{"model": "audio captioner", "train_examples": 52083, "n_mels": 64, "win_length": 400, "encoder_activation": "elu", "encoder_avg_pool_shortcut": false, "encoder_widths": [48, 96, 192], "decoder_width": 192, "decoder_mlp_ratio": 3, "decoder_inner_norm": false, "decoder_cross_attention_every": 2, "precondition_frequency": 20, "one_sided": false}
Rows from block 5 of the audio encoder, named by matrix and row number. Rows with one number belong to one channel. Each number is 50 + 15 x the weight over its row's rms, rounded and kept within 0 to 99. All counts start at 0. After the name is the row's rms in percent of the matrix's.
# convs0: first 3x3 conv (encoder.blocks.5.convs.0.weight, 96x96x3x3, standardized in use), inputs 12-23, a 3x3 kernel for each
# convs1: second 3x3 conv (encoder.blocks.5.convs.1.weight, 96x96x3x3, standardized in use, transposed), outputs 12-23, a 3x3 kernel for each
convs0.23 097:49 39 27 50 78 54 26 33 50 32 53 60 38 35 54 51 75 64 57 19 52 27 57 55 50 65 52 34 30 79 52 32 44 53 43 47 68 56 45 35 38 69 12 46 62 69 54 51 30 46 56 60 23 41 46 61 67 32 42 56 45 54 56 88 62 50 71 69 77 41 76 36 47 12 53 45 60 78 43 44 45 56 43 43 64 54 35 61 49 54 40 56 73 58 49 64 76 41 62 22 57 60 54 66 45 37 54 42
convs0.24 099:37 43 29 30 60 48 23 58 62 42 43 71 73 61 18 22 70 30 26 64 30 38 58 54 44 43 45 49 34 30 40 79 47 55 70 43 37 40 38 58 30 46 33 42 35 33 43 57 54 52 53 41 28 29 54 50 42 58 79 50 44 42 34 30 64 51 36 57 38 45 55 65 66 70 82 37 54 28 77 65 74 48 22 39 49 52 55 71 63 43 44 58 67 44 64 25 44 53 99 74 70 32 56 59 36 59 36 35
convs0.25 097:65 45 87 49 61 50 42 29 85 58 49 68 63 59 55 64 39 45 39 27 49 51 62 71 38 53 31 57 61 36 58 22 39 08 48 59 60 43 21 55 31 14 30 50 36 51 71 66 31 49 48 56 54 54 40 58 46 33 28 47 54 36 63 52 59 49 33 74 45 50 57 61 65 23 39 50 43 48 45 49 68 57 50 55 53 51 44 61 75 71 50 26 36 53 55 28 41 42 48 35 41 55 51 41 64 72 44 52
convs0.26 105:44 65 45 46 65 44 58 64 41 36 18 43 47 35 39 63 84 47 55 31 29 52 56 47 29 43 74 38 61 36 63 47 49 63 34 53 69 44 56 18 54 70 61 39 50 34 56 56 67 56 39 35 29 14 17 39 48 63 63 64 60 71 66 20 50 63 73 72 26 56 38 44 40 83 57 50 47 45 42 50 28 42 76 46 79 77 44 36 41 74 42 41 56 22 76 72 42 48 44 53 35 69 61 44 68 58 34 55
convs0.27 097:60 35 56 70 66 62 42 52 61 42 36 64 66 48 33 35 29 63 55 42 53 42 50 61 63 75 27 57 41 62 49 54 34 55 59 44 51 45 65 36 28 33 74 65 77 28 58 29 65 69 48 36 25 68 39 51 22 64 70 47 46 34 40 60 64 50 55 75 45 00 50 32 25 42 61 33 41 56 84 53 58 39 52 39 36 37 51 62 52 54 57 42 57 42 60 42 42 39 35 40 45 69 47 50 23 52 20 53
convs0.28 094:57 41 41 58 62 42 60 41 65 57 50 72 81 28 29 50 15 57 29 53 36 34 53 62 50 67 35 63 72 80 51 46 39 87 58 75 30 29 50 48 73 37 38 21 64 58 66 68 39 41 32 52 70 46 39 59 56 44 56 55 50 73 41 39 45 50 58 43 55 49 37 34 69 57 52 57 62 47 25 41 39 72 58 23 57 57 48 57 49 41 53 63 65 48 58 93 45 45 40 48 69 72 35 51 66 57 43 58
convs0.29 109:63 58 87 29 47 54 43 38 38 32 72 51 27 57 47 74 46 51 46 47 68 45 37 37 71 81 68 46 34 44 49 25 71 45 68 63 50 53 57 35 60 32 47 69 49 67 42 49 30 18 50 49 21 45 42 55 40 49 19 62 30 54 35 61 28 61 52 49 69 46 70 39 65 16 21 52 67 58 45 58 83 74 31 50 41 77 87 63 77 32 49 57 67 57 79 68 50 50 62 51 53 72 32 37 35 56 59 30
convs0.30 110:52 65 50 59 42 52 42 71 16 60 45 39 17 60 19 23 43 47 68 17 39 40 56 62 70 26 53 26 22 52 33 59 61 61 66 56 64 58 54 75 46 24 70 68 23 68 41 63 61 54 65 56 16 58 55 71 71 47 52 68 60 42 25 49 41 54 35 32 59 54 52 55 55 45 52 38 53 34 49 57 76 46 33 34 45 39 39 60 56 21 31 71 70 57 56 49 26 15 42 66 38 69 46 29 21 26 46 31
convs0.31 109:74 63 64 49 45 27 50 52 61 43 68 20 42 71 44 40 49 46 28 46 58 62 74 35 54 57 67 57 36 44 55 32 54 40 35 44 42 31 42 72 44 29 45 80 48 74 65 29 35 37 59 27 41 67 43 44 44 48 71 29 77 41 55 47 40 64 62 75 47 64 57 58 52 34 61 46 53 47 46 45 62 23 72 52 44 38 55 51 48 57 69 39 42 70 47 42 32 44 71 51 60 39 58 32 47 63 60 33
convs0.32 095:62 53 50 33 32 45 41 64 66 33 38 46 75 52 29 17 66 46 22 77 47 35 57 34 48 45 60 40 43 53 26 59 46 28 18 19 50 30 54 59 54 39 31 48 44 47 59 54 62 48 72 25 00 57 37 67 30 66 59 58 46 29 39 33 58 65 56 36 50 54 60 57 62 58 27 56 43 40 28 51 53 52 66 41 51 62 72 53 37 52 41 14 44 47 35 43 54 67 44 38 57 50 72 34 70 14 40 51
convs0.33 098:29 41 46 53 72 66 55 48 50 32 71 55 53 63 54 73 43 57 55 58 65 52 51 61 55 63 62 43 67 16 45 34 10 47 46 43 54 64 50 17 70 28 31 75 63 62 91 35 69 82 77 41 52 54 71 40 56 31 68 34 42 74 60 99 37 42 43 48 82 45 43 51 58 23 50 62 34 63 62 64 65 48 49 50 16 35 51 53 34 49 69 68 58 58 50 44 48 65 58 64 65 35 59 35 15 71 34 66
convs0.34 098:63 75 46 56 48 44 53 59 47 42 42 58 38 81 36 44 62 55 41 63 15 58 73 71 50 66 43 35 69 74 74 57 91 22 60 59 59 41 40 43 42 28 52 49 57 38 46 60 52 42 51 19 85 59 51 75 55 45 43 61 48 69 58 76 65 40 66 54 50 46 74 63 43 74 48 46 39 52 46 44 18 59 58 30 64 41 49 37 43 51 29 64 51 06 53 35 47 36 86 40 61 45 60 57 53 38 67 38
convs0.35 112:29 59 43 58 55 52 62 86 50 48 42 50 46 55 77 59 14 36 76 49 49 28 55 50 55 39 41 55 46 93 54 40 49 51 68 57 44 45 43 46 43 58 65 54 62 51 43 52 29 51 47 29 41 25 70 53 61 65 70 47 44 53 36 52 44 89 65 47 31 07 27 49 72 54 47 59 61 45 71 46 49 64 65 51 60 57 57 28 29 52 79 63 53 42 31 53 20 75 50 46 39 36 57 52 40 44 65 72
convs0.36 097:48 60 63 46 51 42 30 62 60 66 19 48 41 51 44 59 44 58 54 52 51 48 55 66 56 60 30 39 51 48 42 38 43 16 53 50 52 44 20 58 55 50 39 61 28 40 40 73 69 52 72 72 63 60 32 64 52 31 71 33 80 27 34 40 65 18 28 53 46 48 50 67 52 36 29 68 68 56 34 57 43 57 68 44 31 70 34 31 67 50 37 55 57 42 54 60 62 54 54 51 30 63 59 47 69 03 72 46
convs0.37 099:79 57 42 60 84 55 37 49 44 45 28 38 62 73 76 59 51 44 62 51 57 47 48 64 56 30 62 69 23 52 25 43 42 44 50 56 85 25 23 99 61 39 48 53 42 74 46 56 64 41 20 54 40 62 49 50 41 62 71 71 75 73 43 38 34 53 31 34 47 65 72 35 38 59 63 71 56 66 63 47 47 44 44 45 52 74 53 42 60 72 68 29 72 64 42 16 52 52 55 56 40 62 68 54 32 61 63 33
convs0.38 100:60 42 74 35 46 71 40 43 18 48 43 53 71 24 43 50 65 59 59 55 58 38 51 66 75 39 34 52 61 52 27 89 53 48 55 74 74 45 37 72 42 28 60 50 50 61 31 27 31 49 40 66 41 57 69 72 86 51 73 29 56 49 49 55 44 57 62 23 48 51 59 26 09 56 42 59 82 73 49 77 66 44 67 48 53 58 38 48 47 72 60 57 58 84 61 52 52 57 70 42 68 51 23 80 16 65 07 55
convs0.39 089:44 66 52 38 28 57 50 44 48 37 25 21 56 15 33 58 62 57 63 50 38 54 53 60 66 42 74 40 49 51 68 72 58 46 62 55 47 55 36 46 42 57 54 29 29 68 61 41 45 26 60 47 53 50 31 44 65 44 37 60 71 51 43 69 55 34 52 65 63 21 06 05 65 62 76 59 74 56 41 53 99 50 53 43 41 37 38 46 41 53 47 35 44 64 46 75 92 68 74 19 30 60 70 64 54 56 71 53
convs0.40 113:57 43 20 74 59 36 21 42 52 77 39 47 58 30 62 15 64 44 41 69 48 48 47 53 61 63 79 73 85 70 38 62 26 40 55 40 40 52 42 71 56 72 58 12 49 66 40 50 39 40 75 27 32 29 35 42 44 71 74 57 65 61 56 64 39 82 70 53 59 47 62 51 54 55 48 58 41 36 56 60 25 46 36 53 56 45 50 75 43 72 19 58 23 57 77 60 64 54 61 69 47 64 39 43 23 50 59 55
convs0.41 106:48 71 62 40 94 62 30 51 57 23 50 61 67 72 53 55 53 45 34 76 58 57 42 36 46 37 60 46 55 42 43 37 32 75 52 61 45 29 66 59 64 54 31 40 48 34 55 08 68 48 42 39 40 52 44 78 62 56 44 34 72 71 44 38 28 44 68 28 61 88 69 52 07 55 50 60 73 56 71 57 42 59 47 49 39 34 43 41 46 68 46 59 48 37 53 44 63 46 79 44 71 19 48 59 52 34 38 62
convs0.42 104:43 53 47 78 26 66 20 66 37 61 57 43 38 63 48 68 39 59 57 60 62 26 64 73 72 46 38 67 53 49 37 41 26 60 72 43 41 59 17 70 58 47 41 50 44 78 43 40 44 55 79 49 54 47 44 65 56 82 61 52 71 56 44 41 32 26 56 42 59 82 66 57 54 49 38 66 49 65 25 13 33 66 67 56 17 74 92 39 53 67 46 39 25 79 53 81 23 50 50 45 47 55 28 40 37 28 50 64
convs0.43 095:43 36 67 39 78 36 54 09 39 35 61 65 41 60 52 36 63 66 44 33 58 75 73 46 59 46 32 46 41 30 76 36 54 50 40 56 59 37 68 37 22 38 24 41 31 55 64 21 69 51 58 28 58 69 40 60 57 46 36 41 42 44 45 56 55 32 49 35 23 38 44 47 33 67 66 46 68 53 42 45 50 63 48 92 41 66 60 48 32 63 61 50 52 32 51 30 63 47 36 60 43 43 64 55 21 38 40 66
convs0.44 096:53 55 60 29 33 28 48 37 26 23 40 45 83 48 40 25 61 61 54 47 41 44 47 30 59 48 74 32 50 69 30 36 47 45 51 43 65 60 47 33 64 50 20 25 35 86 53 55 49 40 45 41 38 34 41 48 65 50 19 53 60 51 55 47 58 39 67 57 75 41 32 43 48 38 20 34 53 49 26 46 67 34 50 22 54 39 28 66 56 63 79 58 38 59 87 83 74 69 99 41 21 34 64 56 59 55 67 69
convs0.45 100:30 47 47 41 68 43 55 56 47 58 31 69 63 97 32 47 72 50 52 38 48 55 64 31 44 40 61 51 49 54 25 27 39 33 50 31 20 48 61 44 60 54 77 45 21 32 51 67 57 65 47 48 41 41 41 45 45 59 66 76 37 33 49 64 31 25 49 30 68 21 62 68 33 62 69 69 57 38 32 48 56 34 39 47 76 52 60 50 45 77 54 49 55 51 53 38 59 49 33 34 33 64 59 22 67 31 33 62
convs0.46 095:26 30 42 77 53 53 39 39 46 23 48 55 54 55 30 55 31 54 23 36 46 56 48 50 49 68 55 42 62 99 39 41 54 31 29 43 46 78 50 26 31 51 47 33 38 65 52 77 51 15 30 54 61 49 66 53 46 55 34 72 62 68 49 66 65 61 41 56 79 26 50 79 36 36 58 50 87 69 54 57 80 57 56 39 65 37 70 44 69 54 34 62 60 53 46 66 48 40 40 63 43 63 58 54 59 66 35 44
convs0.47 090:50 37 63 37 42 30 52 48 46 30 42 44 54 72 69 46 60 33 72 42 25 53 46 61 64 66 55 44 24 40 63 29 59 52 40 24 49 38 67 50 33 15 55 49 43 60 61 64 33 39 55 42 63 79 85 67 61 50 23 36 47 61 57 51 64 46 55 68 59 34 42 54 39 39 47 28 23 60 47 46 62 50 53 66 66 52 34 54 68 56 38 36 22 51 27 51 69 56 12 19 50 35 54 66 50 44 38 69
convs0.48 101:47 52 43 29 09 51 72 65 38 39 58 43 85 25 41 53 34 68 80 37 42 48 25 56 61 72 83 32 34 44 48 49 62 40 34 26 55 78 61 40 34 41 75 29 32 53 48 48 44 60 45 50 68 35 31 46 60 49 63 57 59 54 39 34 30 56 50 42 39 52 39 49 50 69 58 51 52 83 58 49 42 38 44 57 47 59 47 68 33 64 47 40 63 53 40 66 31 61 51 92 46 50 46 50 27 60 63 39
convs0.49 106:47 43 51 46 34 56 39 40 23 47 31 34 55 43 49 47 76 56 48 63 52 43 48 59 42 62 42 48 51 40 61 52 62 64 33 38 35 58 49 38 39 53 43 31 45 28 33 58 45 59 51 57 98 32 59 32 53 73 51 53 30 37 34 58 65 45 55 50 78 55 57 33 41 61 53 50 18 71 47 60 36 44 44 23 45 68 27 58 35 58 48 51 68 42 68 47 33 56 62 57 34 56 41 53 21 58 57 56
convs0.50 097:65 43 38 17 48 55 66 47 42 27 29 24 69 49 30 61 40 65 71 33 66 35 73 55 81 51 64 44 81 62 47 39 49 42 60 51 63 48 52 43 29 50 63 49 45 64 44 46 66 61 49 39 41 86 66 75 73 74 58 39 66 55 23 66 64 51 32 26 44 50 52 57 52 66 61 57 37 55 55 73 41 32 52 60 56 57 64 66 57 57 45 39 50 37 45 46 51 34 56 35 74 69 64 57 49 43 32 33
convs0.51 096:40 55 58 45 41 39 50 32 31 53 45 57 26 39 27 67 41 52 51 79 60 42 49 39 38 44 33 73 81 54 59 56 32 49 55 41 57 55 53 28 49 59 56 40 45 44 72 64 34 34 56 48 56 46 21 66 32 62 71 42 38 43 42 59 63 62 53 86 25 62 59 41 48 48 81 51 66 62 59 38 62 51 47 85 70 74 39 55 79 74 86 55 75 60 34 69 61 67 35 47 40 35 53 58 55 42 18 69
convs0.52 095:67 49 56 39 28 68 43 10 47 47 60 32 58 44 30 63 47 28 55 60 52 80 72 48 38 24 31 34 17 41 66 31 18 76 52 47 05 32 51 54 53 62 29 52 46 35 49 44 48 44 63 39 51 38 26 56 43 36 69 93 39 64 49 42 62 62 63 56 52 34 48 17 38 65 26 18 47 61 72 42 53 44 51 33 25 33 51 54 66 61 56 40 64 61 43 85 47 57 36 32 37 65 19 37 36 38 39 61
convs0.53 092:42 38 48 81 59 81 54 72 67 51 34 60 61 46 49 25 44 45 50 27 53 14 80 27 49 49 17 50 34 64 61 58 61 62 45 39 46 52 21 34 41 40 44 37 28 63 58 68 44 43 61 37 61 44 31 32 48 35 65 55 55 74 68 72 67 72 43 54 49 20 58 41 69 58 74 58 24 52 40 35 59 62 58 65 47 47 28 48 46 56 83 50 81 48 26 42 65 53 42 70 57 93 54 54 51 58 45 52
convs0.54 095:32 57 69 43 34 22 48 30 53 38 45 81 46 69 38 29 57 37 81 59 50 52 30 65 30 33 48 40 36 19 59 14 45 39 67 64 58 65 61 50 47 49 46 36 36 44 40 34 47 77 59 60 61 72 37 56 99 57 56 37 66 50 41 55 59 51 62 72 56 84 61 67 56 54 63 47 03 27 54 68 46 30 38 48 51 58 61 82 82 79 71 73 61 44 32 35 47 41 71 42 43 74 36 53 69 55 20 39
convs1.23 099:46 53 10 41 43 42 19 62 75 62 41 68 29 62 53 52 47 58 26 65 70 51 38 28 55 51 67 40 44 41 20 45 57 61 39 64 27 45 70 51 55 58 33 57 60 27 41 42 59 50 42 42 35 46 67 54 41 39 52 68 38 61 75 85 69 57 37 28 43 38 98 84 49 40 46 28 39 49 41 43 40 19 42 60 56 76 09 61 47 32 64 74 49 43 72 56 41 62 25 41 27 50 51 84 70 25 44 60
convs1.24 097:36 29 61 51 48 41 72 67 41 57 26 46 40 62 58 39 77 39 75 54 46 47 51 70 34 39 44 17 50 50 39 54 72 68 99 50 62 57 70 87 58 54 40 62 34 54 43 32 29 53 43 28 51 62 39 56 64 46 38 61 57 85 51 47 42 60 49 45 53 32 36 47 30 53 35 18 40 46 38 66 63 34 48 50 59 54 39 26 44 33 37 71 64 53 50 26 27 56 36 49 23 38 37 58 36 62 50 55
convs1.25 102:47 63 50 30 49 24 20 23 45 48 56 20 56 29 46 55 40 86 47 57 54 56 64 46 56 65 59 59 74 51 32 48 52 59 48 42 74 54 51 57 46 34 42 67 73 43 56 44 35 53 51 73 65 71 32 32 28 52 49 47 80 47 79 48 66 48 33 43 31 32 57 57 48 62 49 69 60 74 72 65 42 67 00 50 73 45 55 32 51 51 59 67 36 53 40 43 41 53 68 45 68 35 15 40 35 30 53 44
convs1.26 106:59 41 31 40 59 74 45 34 83 62 40 29 55 30 38 62 47 34 39 38 79 32 52 42 49 37 36 47 58 54 39 62 59 51 39 57 57 57 57 57 56 48 37 33 40 56 55 51 40 35 63 47 50 59 47 49 25 31 37 40 29 42 72 60 30 72 56 68 52 51 31 56 59 79 59 52 46 64 30 48 33 34 48 57 69 57 43 50 41 68 48 52 70 27 40 48 29 18 49 73 70 23 70 72 61 38 56 69
convs1.27 100:25 65 57 49 56 38 76 61 64 53 57 26 60 35 12 44 58 67 69 48 32 54 62 72 60 68 50 49 63 42 22 57 41 32 59 46 34 61 71 51 64 49 54 35 55 30 43 76 55 65 77 30 48 47 47 46 55 37 69 79 51 48 76 38 41 59 54 67 39 63 25 43 55 54 46 36 57 43 29 72 46 51 64 71 55 57 59 28 48 57 53 59 40 37 35 34 67 65 80 31 57 53 32 65 40 45 42 54
convs1.28 101:31 31 60 41 41 51 53 46 61 41 63 51 51 28 28 62 50 61 41 39 40 55 48 49 51 56 71 54 40 46 63 58 42 39 40 40 34 24 40 63 64 42 54 30 63 69 38 56 64 37 57 47 49 47 50 57 30 56 19 52 53 58 60 56 62 66 35 46 60 68 55 56 55 67 43 69 42 26 59 71 45 44 69 41 60 37 35 63 37 58 40 60 37 59 38 31 45 30 56 65 65 69 13 49 68 61 42 28
convs1.29 096:73 56 59 43 44 20 10 49 57 47 45 54 46 52 94 59 41 73 34 60 68 51 32 22 50 25 38 57 60 65 55 66 71 55 41 42 63 38 31 78 08 54 44 39 41 52 69 27 36 32 81 55 45 50 79 47 57 56 82 45 45 51 70 60 52 79 42 45 50 39 55 45 33 46 49 35 47 15 34 49 58 66 32 35 43 31 40 54 76 62 56 56 45 46 31 53 75 30 50 72 24 47 57 47 83 37 56 72
convs1.30 098:72 60 47 46 39 60 68 46 52 25 25 35 86 47 57 29 40 59 54 85 35 64 65 50 58 52 44 59 52 66 38 43 44 44 38 39 44 58 50 55 70 54 50 54 42 48 57 56 46 35 67 35 39 29 66 28 43 49 33 43 38 35 59 58 57 69 50 60 74 63 70 39 48 20 58 68 52 67 36 74 66 87 53 35 80 67 94 34 61 39 71 63 55 41 61 50 57 33 46 27 52 40 45 19 30 45 58 40
convs1.31 095:25 53 33 37 36 28 45 25 57 52 63 64 68 39 51 70 22 56 38 20 42 45 33 94 61 61 67 53 46 60 36 40 55 60 38 43 55 19 40 43 40 61 28 53 56 58 43 48 51 41 45 49 40 32 63 68 52 50 52 42 58 60 42 61 41 58 35 55 51 21 41 40 42 25 66 66 51 51 42 40 33 59 59 56 51 46 44 60 52 18 45 46 48 77 33 31 46 69 45 52 38 52 70 40 45 56 41 22
convs1.32 103:33 31 47 66 47 61 45 42 22 21 43 59 57 70 57 32 44 50 50 50 70 40 61 29 29 50 52 51 46 56 44 49 57 47 38 52 55 51 40 63 60 74 26 45 48 42 49 60 36 62 39 64 36 37 54 49 41 78 44 63 44 62 56 50 42 45 37 20 60 54 65 59 58 61 34 31 33 39 89 54 69 67 51 57 38 37 54 75 26 70 49 65 53 43 53 50 45 43 54 36 54 69 22 42 55 68 38 67
convs1.33 104:41 76 64 59 34 52 71 54 47 46 59 29 23 61 48 34 38 32 67 55 70 34 56 59 54 50 45 63 51 49 64 45 52 66 35 65 51 46 45 65 49 45 53 59 39 61 43 45 37 41 54 40 10 42 41 36 74 67 30 39 49 41 28 53 43 58 29 50 33 57 60 17 56 47 77 32 61 82 62 90 19 34 48 45 48 39 81 49 39 35 60 65 41 43 48 29 30 48 26 36 73 64 30 58 57 68 51 26
convs1.34 101:68 61 56 60 34 63 48 28 40 26 45 58 48 81 48 49 20 55 49 60 59 53 35 47 65 42 77 46 27 42 28 56 45 25 52 35 12 32 27 65 46 45 46 36 30 87 70 62 55 62 48 42 26 67 83 65 68 43 67 26 37 26 56 47 42 26 40 38 42 48 32 54 58 48 56 49 63 69 42 40 53 66 79 40 85 63 32 49 18 82 40 49 60 69 65 79 36 41 75 64 61 54 54 46 58 61 30 38
convs1.35 096:60 39 44 56 64 47 44 59 70 61 48 64 03 17 53 55 60 39 50 34 42 28 31 62 44 43 29 46 39 47 62 50 33 20 39 45 50 39 69 47 43 60 63 16 59 59 53 41 42 74 71 25 57 65 65 60 48 22 22 35 27 46 54 52 63 50 62 62 38 50 35 74 45 35 25 49 41 47 75 58 24 53 43 83 26 74 42 28 01 43 61 32 49 24 28 49 59 29 37 23 42 54 54 41 51 59 36 42
convs1.36 093:46 25 36 50 37 44 19 53 55 49 56 68 57 46 50 62 49 70 50 50 38 47 56 51 59 63 46 38 65 45 55 64 39 33 54 31 67 58 47 48 46 80 54 57 36 66 57 32 26 39 56 55 67 58 35 46 63 61 49 44 49 42 49 58 24 38 65 52 75 75 46 50 63 73 69 46 47 17 44 55 80 40 37 66 54 45 52 58 60 57 50 53 11 60 51 31 45 58 78 25 60 73 34 48 53 40 47 45
convs1.37 103:57 36 25 79 56 52 57 37 59 46 69 55 37 54 54 52 54 58 55 56 43 46 37 49 34 50 58 44 63 61 41 38 28 75 75 19 56 56 59 75 70 41 48 71 42 45 69 44 52 53 67 49 52 38 61 73 47 54 63 53 76 28 31 86 61 37 53 44 27 65 55 38 49 31 66 39 46 51 51 33 42 10 55 29 45 19 48 70 51 38 62 64 53 38 71 21 37 63 52 56 60 64 44 39 27 42 71 61
convs1.38 098:95 48 49 44 38 60 36 43 34 26 53 38 25 43 50 59 77 27 48 40 52 48 15 61 67 51 43 37 50 34 49 00 56 68 39 41 44 84 47 48 66 35 61 47 32 51 60 30 56 47 46 21 62 61 64 60 62 37 63 85 43 49 34 53 48 50 52 33 48 31 51 44 15 42 45 55 36 39 60 34 43 61 37 75 61 58 67 60 37 37 45 58 42 31 37 25 47 45 46 63 58 30 44 41 38 59 64 56
convs1.39 097:63 74 64 47 75 52 51 35 45 64 58 47 39 47 41 51 70 77 63 48 54 27 25 49 55 23 39 72 39 45 55 52 43 49 50 64 57 43 72 65 50 58 30 56 60 80 60 66 52 49 65 31 32 54 50 47 24 25 33 33 39 45 63 72 59 90 60 57 43 51 50 35 38 52 53 49 38 57 52 67 73 30 38 46 64 65 60 60 96 52 44 54 23 56 59 60 39 39 63 55 13 71 57 30 17 29 61 44
convs1.40 096:88 20 43 39 44 37 40 47 77 41 52 64 42 53 58 41 58 38 15 52 58 69 38 23 34 67 57 80 27 35 50 45 48 43 47 66 57 72 44 29 56 39 24 48 63 42 69 49 60 80 67 51 64 36 24 41 46 40 44 39 41 62 09 72 67 78 61 58 21 40 62 38 59 33 37 63 47 51 68 68 48 53 37 33 42 59 60 36 51 43 41 39 41 69 35 30 36 44 47 53 33 52 31 49 73 52 64 59
convs1.41 099:45 65 56 59 36 64 40 40 32 65 52 30 39 59 51 60 43 87 64 35 52 61 40 39 72 58 47 48 37 38 56 58 48 51 52 33 14 53 48 58 84 38 45 52 45 61 57 48 43 49 57 33 57 74 55 63 49 50 55 64 45 22 37 61 68 44 71 68 61 42 78 44 52 21 56 42 40 27 56 52 70 28 56 43 66 76 51 33 42 46 48 59 66 43 34 65 44 43 51 67 45 41 55 38 42 32 40 63
convs1.42 095:61 22 52 52 38 26 36 43 56 35 42 38 58 51 61 44 33 52 38 52 56 46 56 49 43 34 75 39 58 53 52 60 62 48 42 50 19 87 49 49 45 26 32 32 71 57 62 62 49 67 63 21 59 59 85 47 41 43 37 53 47 66 39 50 19 47 40 34 51 62 81 36 61 85 56 30 44 14 54 41 43 54 78 62 38 25 57 50 50 49 53 64 64 39 50 19 57 28 62 52 61 39 55 57 58 36 41 55
convs1.43 098:39 53 50 36 51 83 49 64 58 59 59 24 92 38 62 40 45 61 79 43 58 45 41 53 52 45 36 55 55 55 22 25 37 39 63 65 47 44 49 49 63 55 37 52 27 36 47 49 57 53 47 26 31 40 46 42 26 46 38 50 76 32 50 52 30 68 80 53 47 59 59 58 79 45 61 51 33 78 58 63 54 39 69 44 63 39 48 47 75 62 50 58 62 72 34 67 34 39 62 61 32 60 39 30 54 61 34 54
convs1.44 100:23 33 38 57 67 46 59 29 44 64 78 63 38 42 43 53 61 82 50 50 45 48 48 32 47 44 60 45 34 61 70 76 63 26 46 42 49 39 50 41 43 37 31 42 52 34 29 42 40 54 50 25 63 52 40 51 42 68 59 65 50 58 68 78 59 72 55 51 35 68 60 47 48 30 45 34 37 61 72 53 42 28 39 60 70 57 64 30 42 49 62 25 58 46 34 41 40 64 54 32 49 77 43 47 47 28 53 45
convs1.45 110:21 45 48 29 56 63 44 56 84 57 43 70 44 43 17 36 80 79 52 35 48 46 07 49 41 32 37 65 46 69 49 68 53 72 49 63 26 20 30 37 51 37 55 65 60 59 48 56 44 44 45 59 56 38 46 55 67 49 57 50 75 69 45 70 45 77 56 84 62 56 53 59 50 27 39 37 30 44 56 62 70 30 49 42 63 72 29 16 59 84 48 61 84 27 51 56 68 55 45 36 32 66 44 66 30 50 56 61
convs1.46 100:68 47 49 70 40 55 46 47 24 33 49 65 56 53 42 41 53 60 44 40 46 57 51 57 56 53 65 57 49 75 67 46 76 47 88 54 25 49 53 79 41 53 53 38 89 39 41 62 54 60 63 60 48 37 34 75 64 64 43 53 62 78 51 52 57 58 56 52 43 23 32 91 38 47 50 63 59 48 79 71 57 30 50 58 37 62 31 64 50 40 42 44 68 57 79 46 54 52 55 21 58 34 61 38 50 46 77 35
convs1.47 103:47 62 52 64 68 80 46 45 65 54 52 77 52 68 38 61 46 27 59 46 36 59 58 48 57 41 55 61 48 48 31 49 47 53 57 78 29 60 52 37 41 47 59 57 62 49 41 58 69 36 60 42 40 50 57 62 80 65 63 41 27 49 50 56 48 46 61 49 52 76 39 80 54 52 51 79 42 57 66 61 72 28 34 55 59 71 59 28 69 58 55 63 58 48 66 81 73 67 32 45 62 50 39 35 54 70 59 52
convs1.48 095:75 33 53 92 57 71 62 51 45 47 40 59 55 47 34 73 48 48 63 51 42 28 60 71 47 72 24 42 54 76 46 33 78 64 50 61 77 59 30 51 59 41 63 28 29 64 56 60 50 37 40 51 47 63 53 51 61 46 59 32 46 48 78 46 66 67 66 72 53 84 56 32 51 62 89 52 44 77 68 47 33 63 71 44 55 45 41 90 61 40 53 21 67 63 51 41 68 31 60 57 69 40 67 76 61 40 38 26
convs1.49 097:82 57 63 51 81 28 81 48 49 61 49 79 62 40 30 69 43 52 50 24 42 70 75 57 31 34 60 49 75 41 43 68 77 51 40 57 45 62 45 81 51 53 48 57 44 49 45 44 65 32 69 29 47 50 59 52 47 62 63 42 58 58 46 75 50 55 57 49 67 37 38 42 37 50 37 58 76 42 21 54 56 59 57 20 42 58 72 27 60 54 56 39 33 59 64 50 74 71 42 40 55 43 84 57 54 58 56 25
convs1.50 096:46 58 27 53 56 62 58 43 32 54 64 59 15 45 33 65 59 62 79 34 54 42 67 36 63 70 53 45 46 67 45 37 48 29 31 55 46 55 53 43 53 68 44 49 63 47 65 77 35 45 48 23 66 65 38 61 44 47 53 23 41 24 48 50 60 80 31 62 35 38 17 25 54 41 32 25 52 40 51 36 50 36 46 59 43 50 61 48 57 47 46 61 36 60 26 41 30 57 54 48 38 62 39 31 46 37 17 54
convs1.51 100:68 56 19 77 66 55 22 54 46 48 55 63 59 56 13 51 70 51 51 56 78 52 23 56 31 54 74 60 43 39 57 53 58 39 35 61 27 27 15 67 50 58 57 72 44 34 56 47 57 61 53 42 33 37 45 53 66 56 41 65 57 35 50 73 65 44 42 43 43 55 39 25 57 87 54 46 50 41 44 45 60 80 43 41 90 18 62 41 49 57 59 50 42 52 43 53 31 33 23 57 43 64 57 25 49 46 48 36
convs1.52 103:57 70 61 28 55 30 36 57 22 43 80 54 37 54 56 56 36 48 84 58 52 39 57 76 47 68 95 53 65 57 38 10 56 52 51 45 62 51 40 41 56 62 40 42 72 58 54 51 34 54 80 70 38 36 38 37 49 48 52 58 40 61 57 56 62 70 62 35 62 52 40 28 58 47 42 64 57 69 52 41 67 39 41 57 53 68 52 43 28 47 35 48 30 69 63 65 62 54 76 50 52 46 60 47 90 50 81 58
convs1.53 097:53 52 40 57 80 53 32 53 34 41 56 49 78 38 21 60 85 24 29 52 67 70 13 51 64 68 51 54 61 61 37 55 18 34 99 76 77 70 55 61 35 59 40 33 70 63 35 61 50 57 28 76 46 67 47 41 48 56 58 63 71 72 51 60 72 64 37 20 17 60 45 57 67 66 40 66 71 45 25 33 53 63 49 70 56 51 61 57 31 46 35 76 42 50 51 54 46 54 55 71 63 48 65 39 38 19 44 49
convs1.54 098:44 62 79 30 55 50 38 45 48 65 41 64 69 40 57 27 45 53 53 48 61 33 56 58 42 49 42 45 25 39 51 73 48 70 54 51 33 50 30 63 64 57 42 38 44 48 42 51 30 34 35 45 43 57 44 28 34 50 51 65 37 55 64 40 30 02 62 68 27 56 57 57 53 36 39 64 48 69 31 83 43 54 68 64 34 61 59 44 56 59 35 47 41 35 57 62 25 58 50 40 80 46 23 71 55 68 41 63